From a checkpoint of a small masked spectrogram model.
Model: 4.39M parameters, log mel input, arch vit, norm layernorm, activation gelu, patch size [8, 8], layers 6, width 256.
Data: trained on melodies that start on their tonic, played by one synthesised instrument, 26041 training examples, 148.9 epochs.
Rows from block 2 of a small masked spectrogram model, named by matrix and row number. Rows with one number belong to one neuron. Each number is 500 + 25 x the weight over its row's rms, rounded and kept within 0 to 999. All counts start at 0. Numbers have three digits each.
After each neuron's rows are labels from the 100 clips, of 14848, where the neuron reaches its highest value: "responds to" is what is common among them; "band" is the frequency band that holds the peak. Only what is clearly more common there than usual is listed. The data: melodies that start on their tonic, played by one synthesised instrument.
# fc1: MLP up (model.blocks.2.mlp.fc1.weight, 768x256), inputs 0-255
# fc2: MLP down (model.blocks.2.mlp.fc2.weight, 256x768, transposed), outputs 0-255

fc1.150:467461505509547468474515486533532478520518486536443497508507458434507482512482474511498507487500543507525494470485507508480522477528499480522481484493521480566519519508462520538518513483479512521492488506503510495468489514475515509476452473493521510522507491579471490464491469477455497509461477489525532486475511520532447487505495558517501520478517504531490485487522515530534502470510494520420514467509486503501510533527502512532511515505475499481471491460505451518519519511474510513511469473493471545529491491529499517541493510521488452481527514515505493498510483535522467511462485455499510528587520507518495521501485531503478498503512532494511515472517495492523489468465457476514509513487504437490448467523477535522534480521511509472521517471544501527494494477522501
fc2.150:498507467543464522536507507465492531503497530515527494541522540537482549479551517490465497480476480513474477533527507515538490508495496487489515498520455489465476492493496444450492508482546511475523470498460485517544503514572476491481517503505508477511493518446513520508467508487529497498544543548499490532510510479515536485450514470482533501524492512488518536484502476488444539488546499487534494514500502465499497531509480466445469434495520474493536518537460480506493464490549492486508547506483522449506525547496512517497509485471484523487473482554476497542504514461513500479512514492510497481480489490459529505484503499450502495467484479498530470455498524492500511507488513536496496502517482548511498523465512460496477486518506494534464506512471500483507473516494532
responds to: bell-like
band: 2000 to 4000 Hz

fc1.244:449531498486500509476502486489505501500479529522494506521448485483526495507541520485493455521554498528529511495517455503525514430514530487534481485452504506507523476516501454518493516481517519486491518441508552507515508518513464496507500492486505488492538522536512534493484479475519530506510468478517508484459526467488516504525495520469501535442495540486491498500538466516497476468514484489447514509508501477525475511512518477521494506505506537507458467497528504524516456474521464513527480515532521519542486474527524483506485534501478530498517491484473475516516507499463485501473513510519511479513526511495446554492568494541483496481568428515504503452523473551519556538550506486504488513528493485460495465519504464506492497502519476457521496475474462515492467490500494
fc2.244:516507514530513477510524525537510535468499514561468521547482513465513558472499473510484480521497479476471497519540500524478467530477475500469523503507541516490509516489531513487515508509514468474544489534519462501506493456537498472517506512488451522528462442504535457493512492477481495540478493525536466536518503524509495489479464505539503472533500517511497527503482500473492475510518468495540512475515483475483491513517450464478473518538514501543478490485501496481455437489502483526494502529477499510498476557494525520470471507516466468492464496532573532507544480520510505520481539475543454520498497485499518528478505520481520492488485485492520486485483489512518484517458487491481495502534535495489468495513488488482473463500505499518478470486554445549541519498551534
responds to: the note E; the note B; reverberation; tonic: E
band: 2000 to 4000 Hz

fc1.74:476497544512527516497512524530469494522511487575500503436526497517477480520483479500491458513488481482490488493467490512465463514536485501481489498528490488529531507504511514506516522525460497515515501501462549545492450505501500444546453505467491505502520489513526537462487496513511523456481520499481533509515525488471475512485490480526541489480524498480494482505473488499474522484497502497450538504484495515534543511422547540491493486528511501532538491517540474484482486503479523495526479505506526527511503474492511507516547472486509497459448504503492522508500499521499492479493461520504493517512524509519443558488500480515531514496489542511501459484498523513568485520495458508496479468562519523501420505505476540525515483489478511474442491476508522479483508497528538
fc2.74:517515463498474476515481478453554522455493539417469469546500514462539551463532479522490513493481515532492505511494497503532558480488530507529532510500546522489479498480502471518499469504544523474452489514506461469497527497485500529465528473551535539507530514485493458533515502490495464539483494509511477538496487484530527494476535490442514498506484517531496484502518506506508503466521512512511454474480528464488483509563508464502514498536488539479490490483476484521482515522521444504504513501509457516509526516497501483496503515486453512524551497516516504498487452473499489510513493490474499488524502493495545501511491506474445514516473476481510546505550508457462482479500491517509510552492473479487501500494539471460476524499489500527513483540467482545512485482501477
responds to: bell-like
band: 2000 to 4000 Hz

fc1.230:496521478457500502485556501494499507475468549488505541513509521498560519539522492530501490487527479488526490515517491513536514530493483499542531521492507520495515498465532480495507499470513511532477523514506494471576474491516525507481470508480497478483499482507524526502494459493561490490513509495505520491539497515515496480484474505487485458504555550463481488502504525481491497519486451494514491506479499522454526469530468496534450496444486461505497471518461506512508526459486564494495465500496475507482509476506474518483490497488534482511487511488560477490554529461505517504472550533485506484487541489447454536489500481466507478501501494510464557473518533518508507529466513568548484470534481493507485501486531496534510471462453460478476501514515500514475487494517476
fc2.230:512512492514513501529457555480509500452479495509501481547495462495469549463450519466505494474483461492524485510579515549485468519458466500458544482498488486486470496490536538513466490516521449514520486497484463464555492484509526460519493501487507488509477515522461473462521512495461519528539486509483499506498509526489489540519495511556514500506488479491527509486479506514494520482490511474534496508510508487504497506487477504443485496500513468534510497510476513506506544512504482513535515499499535537525452557484504509535513459522494505470473469493526509485534510563467556532501497474527495469524456486538502497529474524500498471489482474472565488523494499471523472471487479475463498501501501531496459496470488489499504524532494521481498475491567480493521517527496528
responds to: the note E; organ-like; tonic: E
band: 4000 to 8000 Hz

fc1.76:486476507525487515521530507438509442501499518521526479530464470505496529459481506510512508470488524505539538479505507497504527502537518527497508470467526502450493510533477515468518530477502517478528483531513479439522481500478480505461488472510546485528496519539504510508496510460507468477503495500491517479453482487473464522520509482443521499532472490506498502511497561488504491487489559520512529494482512469485515494469503495482491479502481573540489494499513473495523459522462515511499530524493492505515519554503516481492485495555524460526484487497514559530461521479491507484511484452513470471493467476521474505566429526468499512528474482495477511461523563482467487491514462518522501484505495486491467526528448499506555495519504465472498490499525503492518523518522515
fc2.76:509498486459503489491483492550508557518483498482460539467526539514517478561507504485487485529527492486473482509491494517518497503452482472502482478533487491543504530460502464531492468532492448521468501468511531542512499505504503524559486547486445511477488483464489508479493524524510528524513507475520495507544506522501552487482491513575472495462520504506508479489513461522465502521492473508488477494509505500509495473540490494512502523525519437476512502489469516481496544474520476502498465488491498499486482429502485534507484511459479541491486499497488456455528476506517485530490512518489541534492556500497497498447579482543493476478517514492527468526506448549522513503496528497478487506477510527515521461468537495495461501485493539515505519500467506503493489479491481
responds to: reverberation
band: 1000 to 2000 Hz

fc1.455:534512452489531496526472491484477503491505470501512536491520541465502547476499470508535479449564517447524491517509497504519498485526478496545486495530491528488504500495514468515519483512493502498530443477484423506498488518510498481496513495494517558523508506552498457485501504495498516536483531526504457511490497489482510519451460491510509499531495488485474480427460533542491489517525493539478458466529482500496450540513458497482450517486465516483479518471513488525553534497554513469481510513525494488501479493545490506484504493488492489520498528510524498474496511507499500502527489502488528507517456523508555480499477502525492497509521488515505515509497509445515495556451453504430471494438493516506503531494515523519519485522520526529466484533497506482506542498528495
fc2.455:512496515469534523511445496498472481525496493468466484481490488452518491501472546480484479475526505493520481501493513521561478469508513511516511458523451499544483453504524502477493494546464492517494494495467493471502488512505527492487506496486512541456525495518481497489479499456492530520512511513472456540422493501519527511474475488558530489540495460515572490467500550516540468497462496516465457501460534504495451534531455502487474465503514502510467510413528501491524517521538519493521496515532520513485502492532453524487494523489456539518505508491535518507515486539517525517503493473499531488524486515502490508509475529530529446502466544499531489497493482526498503465514501514440477511482514519501495501479556498503510491503482509512505477506499492520498498478523522
responds to: reverberation; vibraphone-like; marimba-like
band: 2000 to 4000 Hz

fc1.693:504454506483447526506559468477526488531498497515479496481507494468491489494479533528459470523482502448526498451469525514496536486495495536512519470503508505468498510488471498518502544475453499503484482529511485515463496513438518485507500487465505494559479465520521457480519548442493511537503472518507551495502516498474480487513527495473500513524463505511492511507463554518508512464520515535482550498477518463484529512487522474496533509551550481527507516510543486487534522497514520505499501539494522483502497500465511540486505506506509483477478475530489525474436467503535478503543467478510446497503515477508532516517516506520483478519545488494499539478511469516484484523479478511484482504516518465492448527519484513502512485514481505493477568466490506480549551462517472
fc2.693:527481511513513534493499491467505482522493486528488502510549492477558485501504472481501503541527506502501481511527521503487485481482476503463500495523507482506456546483529479491512457488532473482509490513479456491516517490473516528467498540490480458459527511496498517523466518517517493561480548444535506512538489486515492515491481545531503517521490527494496493503501548499502521514490484513512477508492497456505524490548474462507443529487488517496481529520552483504483539502518527498480501514503471484474501492525524529473482516518503498507476535493534534467461454450447472505502518526469475538505472467537489478549520485521510460469452549475528475511466493515540508537469546512494504488438511522514529512484482469453519491495465454516486532520509478472529456466506513
responds to: the note C; tonic: C
band: 2000 to 4000 Hz

fc1.334:475518450505499543516546484486489487525575492536510492486487489540508468522534532492505507499470487484471576505493464497508541465485524472526503490486521540494507500534506488550479521496475494492476546493535515510518509471488521518496496500523482529485486474549487464513513517482468511495502559490496514464476456542475459513516519520557538488464491458495498472490470516505492474501502460530475488478453544526441497519485503480486510521507500534486490471514509455480500472440453505543502478480518512542479494481508469507548468504476503487462506502523503495499488472522478513487546484525505499512529516516502490545428498533515461454516516488507497536481522455534512529522502501480491501508500519475504516485502480499494465542481534495485522493534507500501508508494466534
fc2.334:479504514506501499496479471501529531489533487499507491512511512495490460527556542491481536508516461526466560491468514500509531473467523477539531486479523468482502484496490501544468480520538551510503532504507492468505510495535495507464506528518509465449541464501498531526506501469459524505465532498520540536535501503520465519501528480501538481452493476476487471485492475506488478491511495480493506499491539501480489539507515496480503522508474535513473471521475488466467454525497477524528486476556445542509573437488493523479533487478453531509511509520483478529495528481485487498508513479503497500518469547473500493511467516512486497501460528516447496482506482509516479511519530473491502511512528517494568471435523482505472517531487467505545503476480480489519506465454499
responds to: the note E; square lead; tonic: E
band: 4000 to 8000 Hz

fc1.662:487515491502510476535497496514463481488491451509477459504445487467514538494474541538529482458507515531486497508480501483488498506512518484468478528531490491495522544495524480552507504488551539535476489508464472515485452492519484531494536532474479493501481452521487483467533489505487499431503466485498515530509514502502485499517549559504508512528499527460508495505491472511500518467466485528473524547464508496535471506522471459488489507496454494507495496495492509500515540518491500490433540477528545533469540480534512498486520496475464457532500506519469518503503467501501469538491508504513497501492483499509505505517522428460536461499515450480496535475453495549524512478487504537465497514481474500524496525456527540560507529506517507501529511515537500513490487514490524
fc2.662:482527525519476542515543480506490530513561478460520485486489504561468506520527495468526509474524502506484492479521456487490498502517502498505447478486494481525502493517504540464485497506508491516565463454537495499481508472519505455515519500527508500507476492550476480459513505481484496485450490541491528430511491513466511496458513525550482498454517509544483525448531495543476484510453513521532489490505475468462527521478465480531480516501546506485511501496457497452510525458510512492496476505528483510521499471520486492511514497524523493546514503525480514487535513537534532477512475511473479511499472529522557510514525450476508478496492542524487486518524496456501469504482505494544487526522489426471484498521531529488511512505486526491495514503499441495461489503510500
responds to: square lead
band: 500 to 1000 Hz

fc1.518:492494501533553519481545495497509519460514502489501504515496522491469530512435470513488513514474512529435503452554534534500464519523527448481459521459512504520496505487505511509489530516497505461533469520473512546471500470452492481537494484476500517503496493517530491511519516490510501484506496475471512476523511532495491526515503540546552466525465516496540471477493486544510462494467500493528493453499488514541526492441522513517522486544458458518510510486501524497480483551501476532504518479546455536505483457503495495500537528495452475496489476523548518482461474527480484501484492500502487524514536533538467489521486492503503511518479493516537468516488511468503518503536475487520519510502521537459501446506495487483496543502454493437496496481539526482507503502524512
fc2.518:540466469509540510504505534521473484439510512511513538485495474507507526475470469515503501527457464517509489496498497561471540477482477487488495480519515532532491506497486482445480495441495505516497490484529497501521513479462486483514533484487522486476482525526546481474556540478509456502490520500520471540503501500471519557493466541496525456508485489471517494511466504482506478476510495482507468507519505511511547516461448505464533503505538513456508521466501516499495477526500448475478521488522469525518487495559495507490506479505502495526509476500561467517491516494519467533485507522511562481513551460500505476496506481516508513476492475476500527513514511482545545480531484490490466523478503502519482533528483428539480557492498507515510480469473493470517503554502532
responds to: bell-like; tonic: E
band: 2000 to 4000 Hz

fc1.539:549454493494520503489557466500488489474497526448522554494449489491490508501558501510516479489491487491512493512540494485492495492510507459517481450519465493482525512506486473492504477500504512491475511472519502504524495513524496523513495463502465494516504520497505475556506487516474446495486482512492490466487502485474501507481550496502470511471482486529580497471517500517525476514526463493472493556479549471512532529477485502508507523501478462510563497494520502492547447494505485451487469475494474477503502521517481526548533489502529522492490507512559515474491480458545547504476555504507515514490498496514451511492481506549478505484531522564498490530463496520531453444438499498540527532509510485500470524514490491468509532508494507535522496509461496514488479497485511
fc2.539:480503503491458500515484512453536495494470536480464486509497514494491523521479480519489444475505537500537501525468512491501540477452467532489470476531537516544496522521499471513515536476477520520520488462494489536549536519448513541495491521520511537463514487501487516479481508496478526474531500523503500552490484511512465512476510457477509514502494495499542548482505535548509495464529490495506514494505480498531522504543476504489460458531463462561512480464535487474538470448496487487494519460544545548484515465490498467483481509485498520458503484492519499525514540472530480511494503508502476528509482523502499509473464531473514466463527500505478496451485463514514554487480465523494493514470452533502515509483493523521472516515517458504499551488505523478528533512480466
responds to: reverberation; square lead
band: 250 to 500 Hz; 0 to 250 Hz

fc1.153:495508534483516491517490463538471512482521455483496499508502552462485484507465515489499493541496493499502480485547487498531448529488512486505463491510490488525448493518495512484523503529467478522492478500506481524512546465443478512509511484524498504470479482461511509526473494503554499464472508500470481536508529462506496454453500563482488554504478500534478458526538520542498499486459522527472458484509483492485533521524478507542503539533526455466512560475491510525509481490471544503518498490460475527546479520489483464487530511513462492528485501484536466500508504499546492517505462462532479544496524496517543493527528497530513497424503508525541508493485507527508511512499518514462495500498490482500508476458571476504472491490493526492484484508507527496508495480544496
fc2.153:516476457499476513504529497469524476518482516479513510474492475534441513494528514496516494465487525482524511493453469541477533511500479521537500542467484517501566478477518447507488544477524536494545487532515517460508487516523524474471486512512520492494478524522490498480496486506468503529495473510506519477501438520491475545537492501498505503516487481504521519549502511482496486525468511461526530533484470502503454539514553527472511449495517516476511488496530476438547467545475480493483495481519493511456529455487523539496480484500536527488538509497513516530465505497504489499515483534508487496535455514520502507489486534505478536547492454493480477497511464477457464520526496465549542494462515517509501516497492476490529488537516439486500463470496489496498496485452490
responds to: bell-like; organ-like
band: 1000 to 2000 Hz

fc1.13:473576522446492505490532485481473519503483506520544482497471497486460468563505469458487544529500507495497512534489505508512529477474461523520498523488539459492507486491524472540526476458493557500517525471520510521473483525552487550482454492485481500517518517485468501521531515485510504491484496510519535521495526481472488517504510478456493530489495517487456516499457495484536534529454502521517476517489466488481507520535508489498513480477471494451453505556496449491468518511504490575489497487491521531498513490448515513513520488469500503498497495522460485509520548557492535473510471494455462536530500454468517489488488524512475492524523476504535506535525479508514506515477497444490502508499490482483517531527509525493494538496466492518529495494470510522506480508452493
fc2.13:536461490525542477508466511505533505511493523467463519480536486494530524469505517529494434485517509512499500454498499508468480530522522468497517478521473558525479511516494528472447506554497450498460452542491503459513506453455501482512569501501508489478453498519526504478481493520502481499504476467471466494506486516503503498492473517583505489521493487509519482500534493498464478473529479507483502519499534533524513483478489528498465518532537493558557489443513551529531492499511516440508512514495482457510479507521467494491479506499496491496521492457548514510486453467506450530482518528532525479502512522513497500525493489481517495492495520482481490461498525500497496503540496526526498501522509501495471494461486503519496474520522496468472529514524498521489519461569506
responds to: the note C; white noise; tonic: C
band: 1000 to 2000 Hz

fc1.429:508463530506462550490555494465517492526477461487514488529545485481506488517481525511499504529531523456496477488469557506473544501481495544501520521488487498464537515475481464548505490462472480528493492513488507483480511467449499502478507533507501522520474490507512430497523507453526506518503518517517520485531541541479475482547517522493493516502454476517492530533512508507505514465500512553491489493538492471511516491486491514499513538518541494545479506516518492465549487465501523504477490513494498478474515514481459532484503518521496503505467494482502486423471505512530517486556472480480504504497486508480531544502511496509458478456544488533502529470505482506452497509488500519512484505517512462503458435469508534494539489502497499513473535490474522445537519467493457
fc2.429:521475519481478523459487504520508500547473505527458462548524510500551489526510521499466488547508523481483464529517515516471508505467523490500495465510485532500495515510544489489500437500522491497489481513527478521483525487502514524463502536505494494471528507498480497522472523512506486489509486473536513548480492493494511479526537519517486456558466474516517502520473490523494470487538445567515476525508515460527515468529472506548508515499494493519448506498513468481510499441522499500491455543508497477503491515524494535488476486534510497496464477454523513480474446487481488483524530494510506521526486501520513486524526485519462465449448560481480500513467500516535497519489535490499464508537522535502509484492525455469509441501519488531458528492504449489528526461483496
responds to: the note C; the note G; reverberation; square lead
band: 2000 to 4000 Hz

fc1.587:441472471549517496485476518485567519501523475479499516519446522475524524468449481501472495475539501521520498478475496503556506486548459482476498506474518504495531437499499507493525545467439487524483474455529502532485504493458524434487446495508501486490466480511506506488503531460506516524496494507472506493426542496525515498491487487516528510504492457559510529519488483490500469521490510491485495490522517511477527510483515500532501514494529515506484527470520505496541565488493496459446489502471565500530526525470480498513489466496494470508521483504495506489466528479543547520504483501521528503505497508516491480518507478543476560516495457518481554483505503521500494471502489512476516523498499481496489490484476505525502492522480523503541513544519491521495511505551480
fc2.587:525494496485500529539484487501506538529494493510471484483508502491511494562508509441478487494545507562519497482457469476486522478478530501518518461479481532516520519524497543499494470488472494486483481506504505493461488506458532474450510508532511519492503511470473516498486465475484501508511475494502508534467494511493522534511511553518517488518493446529517460470508521459519455475498487513453486508500523506534506501481503543519489518502482473525479524482550463515532538533495488484503451499469461484514509472509450511511513505464504452516486496479500510530485483488535532476501501510476571488491490566509521469530518456527420487464457553496468520493512524525463507525511467500490542532531517532503517487481511500474505472507489530498513530548504536500474480479506518
responds to: the note E; the note A; reverberation
band: 2000 to 4000 Hz

fc1.510:532522497499520518473515476505551472489504530508485481454468512490485542470498480499531479502496523552492438469519507542508510500573463476497443482505511470526517503513532499495507506501534509474513510471501537471490485509454504462488554487532499492488471513520512487498487473501522520502536543493547491484554480467482518520526515513485481517496520497501506524503508502486502471475512466482504482483518496537506516515477503500489441491490480512501563488462497488560477540491494517487479513500519475503505483484480474543478489491439482500525547476516514517496523504516479530494438564496447546525541472484492470523527490506490492522482518523487545511473540471480483480498522510477537512526530489450495510523492515458469524523502469508534521504473491522471512495484445468
fc2.510:500492499505479481495508520501466517526465488510524513545526496495504463507514530480508490518533481450478584550479479439536502490424560511502529513481477509475512493477488501531466534512489488506474523525480474535512525506539499533502460542465496506486508494483453504516508513497501483470469478529445512515463535510516481498500486483512516496509466498512516502521508461520482510540478517513517507518464540494517493468529497520519490481497493505501444509561488505464540480482503479496506472480486492508481530492513521491504487491553522558467458518489514491499462490491513478507548474517542491489488501505507510476493506477485493501523493468510456459508440503511490531495471511522466489463482488574512501484518472519514509511508502470447485495556538483534503503538540530
responds to: bell-like; organ-like
band: 2000 to 4000 Hz; 1000 to 2000 Hz

fc1.71:493472512533500511485440494505514507492473496513530498532530502484489498439434518510581519496500496477512534504507504497517481502516480476522474498553466511502510470501495518517492466504546566542482499495478547494464532471517510501518490475481469459488504506496511512505485477454461545511467538483500508501501486496465448480482527470463482516508498492536495513455476489492477463523481505479529511502484514467554472465522539513509531525476503531510533512494490471510468523474560459540500482463496490524490497493497510468541475521491502502522534543486500472437448503500493482472539541493483507495490552504486520530463492540496518488521512474475536513511486517522524529573494500511516496530507488465521481496501498470506505509508483441518505512503507522527479488498520486
fc2.71:499530488466493509487522516497504518525518510478557523453439524504492492560515526528466516492532500535515493518511499519487532525466509520476488487492527493489497512522524498452504533468466470482518499494523466486502495528539517508471497532523556526500505509523460512492514525483522413527504452503505445460490507503555559518504493502536480479508534568498498475504544482511521508490478481484479509508490510508494541556465496523480480485532501479499471479544506524487545519502446551484483464498468475495497473490524486504522474509504509535498483493501492525497534460510489532479466509517534463491511477462510538476509535470515451517502489478453460478495515529484456506473489511494522503500512484492466473528496509549499500499509498526465522497466490472470486514482468504
responds to: the note E; string section-like
band: 1000 to 2000 Hz

fc1.165:505513498454488527493514532476530501478542495465496458473490532514496478533518522515483450514535482442510499487508530531509495448530506505536492512520496490478521539528507502503471480484482516460449535486457511509494518570473503502509478499482495509467444516536494530487472449520473536544477454467521468453526512489500503492533506504514487552495547467494478489501525464460481509454470480507499524474512513565506463492511545478482485492512521489482487497479521500545510545477516488523525465468500522520521500515514453524542452537471548467505524476508492468462479492485504507494511507519515481504503490483509514505499459484502513499515513488499483489459529526551538509534512489496512487504451512518513514499527465484518488525499520541536507470497524541532494491473481478
fc2.165:490547508518462477550488488513525509494540498488478465488545534510471498502495505502495524461500498509469493526558539535476495455547501506493482498507481473488467538500531494506500463477499528500476528506505497502531492550528472456473502497516474505503488526523514530497477497517511494478527473534509509460524490468490502521497554510476491514499528495475510467489472459475489512520507507469497547469532511513530506492479487504459484501502522500553496476493480497456486514479497491552519513532540477473531517488492509470512496490478523501502563486521540509534486493473443468498502483536494516485456520470497446522472472531531484512501519475469496504430533514506475493496504503453494514470469515532468554494495474491527473475545548536478488507500499516542413513488497506
responds to: the note C; the note G; bell-like; organ-like
band: 1000 to 2000 Hz

fc1.484:541444502512547498486499465514513496501498444505518482486451542496526479480491478510514494471487495531501524475471510532548471515529466455549504499446447470514477491491462536499516503542513500513497505468478512510488510508460515523498458522506512473482543517471475445476514516511512471471488464524508481481517475477464532448531512507513509517481491542515490533489525468474521517509499508514493493506481478550497472459506519526505551544485488505491521514502493523516572535474496481483507466519488499468488497475491469502471488514491493501504503540480482473521492520520490467510504487528467521522476518507485481547509503548512493496506513491501528508469450525518567504537519547504497450527477503461525485537492469506533510493551468496527483502497478530452479471503490534
fc2.484:529487499500487484496504482539524512477505495497487504501510494518533515498499551505537467493493534489546503496481517504488496516484523446487480491466522555445495463478487484524525533522504493529485449511500549548459482504469462538514481512468532498483495484490459523475508561551506460473474514486483520524520494525523537488496476479528513511461467505481494490498529460500487480478518499529491495517515497522539494504495504526502515506520494504503463492528473486508559499435498526513472494528491475474504511519493496508499482510525496514420513499474508506493492482457511522485558489524540468513572499452512509481495560461517456514526522505515511471526495483477487523518534530499535489514506537452485498508457518473494507506489506485527473510479475491502448468477462439
responds to: bowed string-like
band: 2000 to 4000 Hz

fc1.245:528506475509479523469451509460519532522530475506470475539456522494466452516485512498526484504535470510530467478491478537515500468439516492489508506480494554483509485535512481511498496562482471485484510524499512482501521512531523446477496497488541505503516471515506491514503481493487546499504495464495467528461490478471496562498512510523484503517557518530538518465521483462503503480527478503505465516508507489523467479508502476508517528516470486474512504501502512506500454557471515500501462500549481491471488535488481536479505478513477521493518500566497468486508569490502459507534484486518493457517510513490499487496473519474513515534510517482492470514482472526543526520507479473484463529548484483496462516489515562495507551488512497453471441502497520467507489551536505
fc2.245:490501492503505485526503453483477509478498441499506454531487494526456513482450509494536513506520437500547479498514512556529486501473481470481493503540487471511528492548536505516487477551465460502492502513494499486511512527520454490513465458504547510459526455512506490524491473501496506546498545547530474515506510480491534513510511549466476485525555477521545493410479486501521490519511507495520477502496500470527516461509504504476533525499475528517498500489518513488504447513526483486517471490531487514469486525510487522488499482511529483527476499504512499488531517523481484536501518461455513552488493484502500511545485510506482492524462505535486504552517512532443504506455468488473472493509504495526479464546525486458483453499502467516482530498523521482531493491478488
responds to: square lead
band: 1000 to 2000 Hz; 500 to 1000 Hz

fc1.542:482472518533529519451544552517506483532489482468532501506515491479450481491482453549546511511506485509541495470457544570512495502499510451543516505506495496474494461520495457497528537490533489499472448536504490490508467506507470493487458519488498516507483449459491489526501488472510489497502504499505496449528536525534519470475461558524497504510504523507514506457504484484471536511488474538533493507459496490498531500485528480520497496529493492505507528505505496509545507500492524528498486502479532516470481497471489555501513460493460441462505473538497517525489510506532494489526500473510451489521546452496506541473462554491492489561494506530483492497474517472517520497495471494547517508519533507513512469509504511517504473516484502473506534460502530471536506503460483
fc2.542:493508513491508537485522505522500483495501455518499484498471517514505524490468549514489494447490536471514418480505510535505531442439500506567540517451503498507506528514496488492493529508511516532492480475538463471533473474536464490470489508491476483454494501513517528453492491464456513513500490487503491486450478486483508472496480534452459492513514494469527510547511513519533516491477493489508482490477496507488526489535484508475513458482539533500501515516494520526546514492535496465476492517499493530510462534542471528444490502522508482539508475463483468504508502499533484538472524505481506492515540513468505495476536543519493498505517508477518508441480520514487512499540523517483493537464489470524499481496496461513550535494459517527523531484486476474566492519516526
responds to: bell-like
band: 2000 to 4000 Hz

fc1.11:496558518504461539482522482474539492462509516505506479575498509556493527492507490506480509491507468499492469477510477517533504543503480506456527497520494492467495485464474439502465508497472471499548513520518488559490516476521492525538499502474503500507483503496544446491539510489555518503499500512486499504456535497482458512502471481540509484477490507514516528506490489487560531492496517448566471484485500529491486485520485484513460478524494466473470485522473515494507495478542511483525533501535558481515518509480491481460465511514484505509515511517500507481524494497550535495469507516482523536479495531449500495463503517477471524478536494542490521445503539497508521513480478527551493510492485460479444513501524485484497518479465471499509487452531486477506552504502519
fc2.11:512489547490526497526455499530505506502474488538469526527499483505470527498514485454495544513516468494472533501530463470466504514454486477521561472506510504466510515474489515529509498493477520494535509490491487516517498489525515520473502498483470546494510520528511475526487450508534448519489518465502486517526472526539464537515483469541502435488471521490506472481475531485516538500475491483542511517470504471515495503511459481501477509446463495504521509507475495500458474544463487495524443444513501530521526490523507487506528488493493480451496513494568510544526512540474566542501516514463517493503510491482480484518474514524474528455490498505510445499483485537538503541447472488500505532490521488488485518482448490535502483513499530516501484544504517528491498500491522
responds to: bell-like; tonic: C
band: 500 to 1000 Hz; 1000 to 2000 Hz

fc1.585:529471457495482489522505506563530488503563463501492484480470537494443467496515472465487492492486485520496506492516546547521502459497492488518484523490488521528523506459520482529489476516512485476455518486523486510484497538520472497510507478524484478474474498496487526548520565495488562509497506539496485406506490469513481513498514500470525515451514477482451501487495483527491494460488473539503488477490541529439482549483497501461491536487521550478519541494513445464495528490500512509515478479484525544527512469500508507538445508529502515480477501490476505518474513497512495499536482503491463524532490498496514518467488529513482473513519473475526534509546490486521527540511505474495504517462448518528504486543506531523487521508492489503482482449513486518519521508503512
fc2.585:495521506535456498494508492487554505522525482516491490491531511506473480530541516479456504459479508502462499512483569480522541457488538493534499493493495485456507492522497504491453483459533529533495506503519495482520505510567490470473496552507487503476534527522491537494496497479476477520461475501513511549503505499532507496516525486526488471492480528505525455495500490520550475498491484494473491498457521525496476535502524521478502522505517498480432467493478477466494496510515479509497518517559481512500517427489476528495523503435463497531527504524466455532485491477514462555499481505508503533509490490480504548483493539492452498517491483509488490476485470542510507465504519440500522495503532531486577466483523511492483507526519524487523497479461499502508463495459510
responds to: the note C; the note F; tonic: C
band: 1000 to 2000 Hz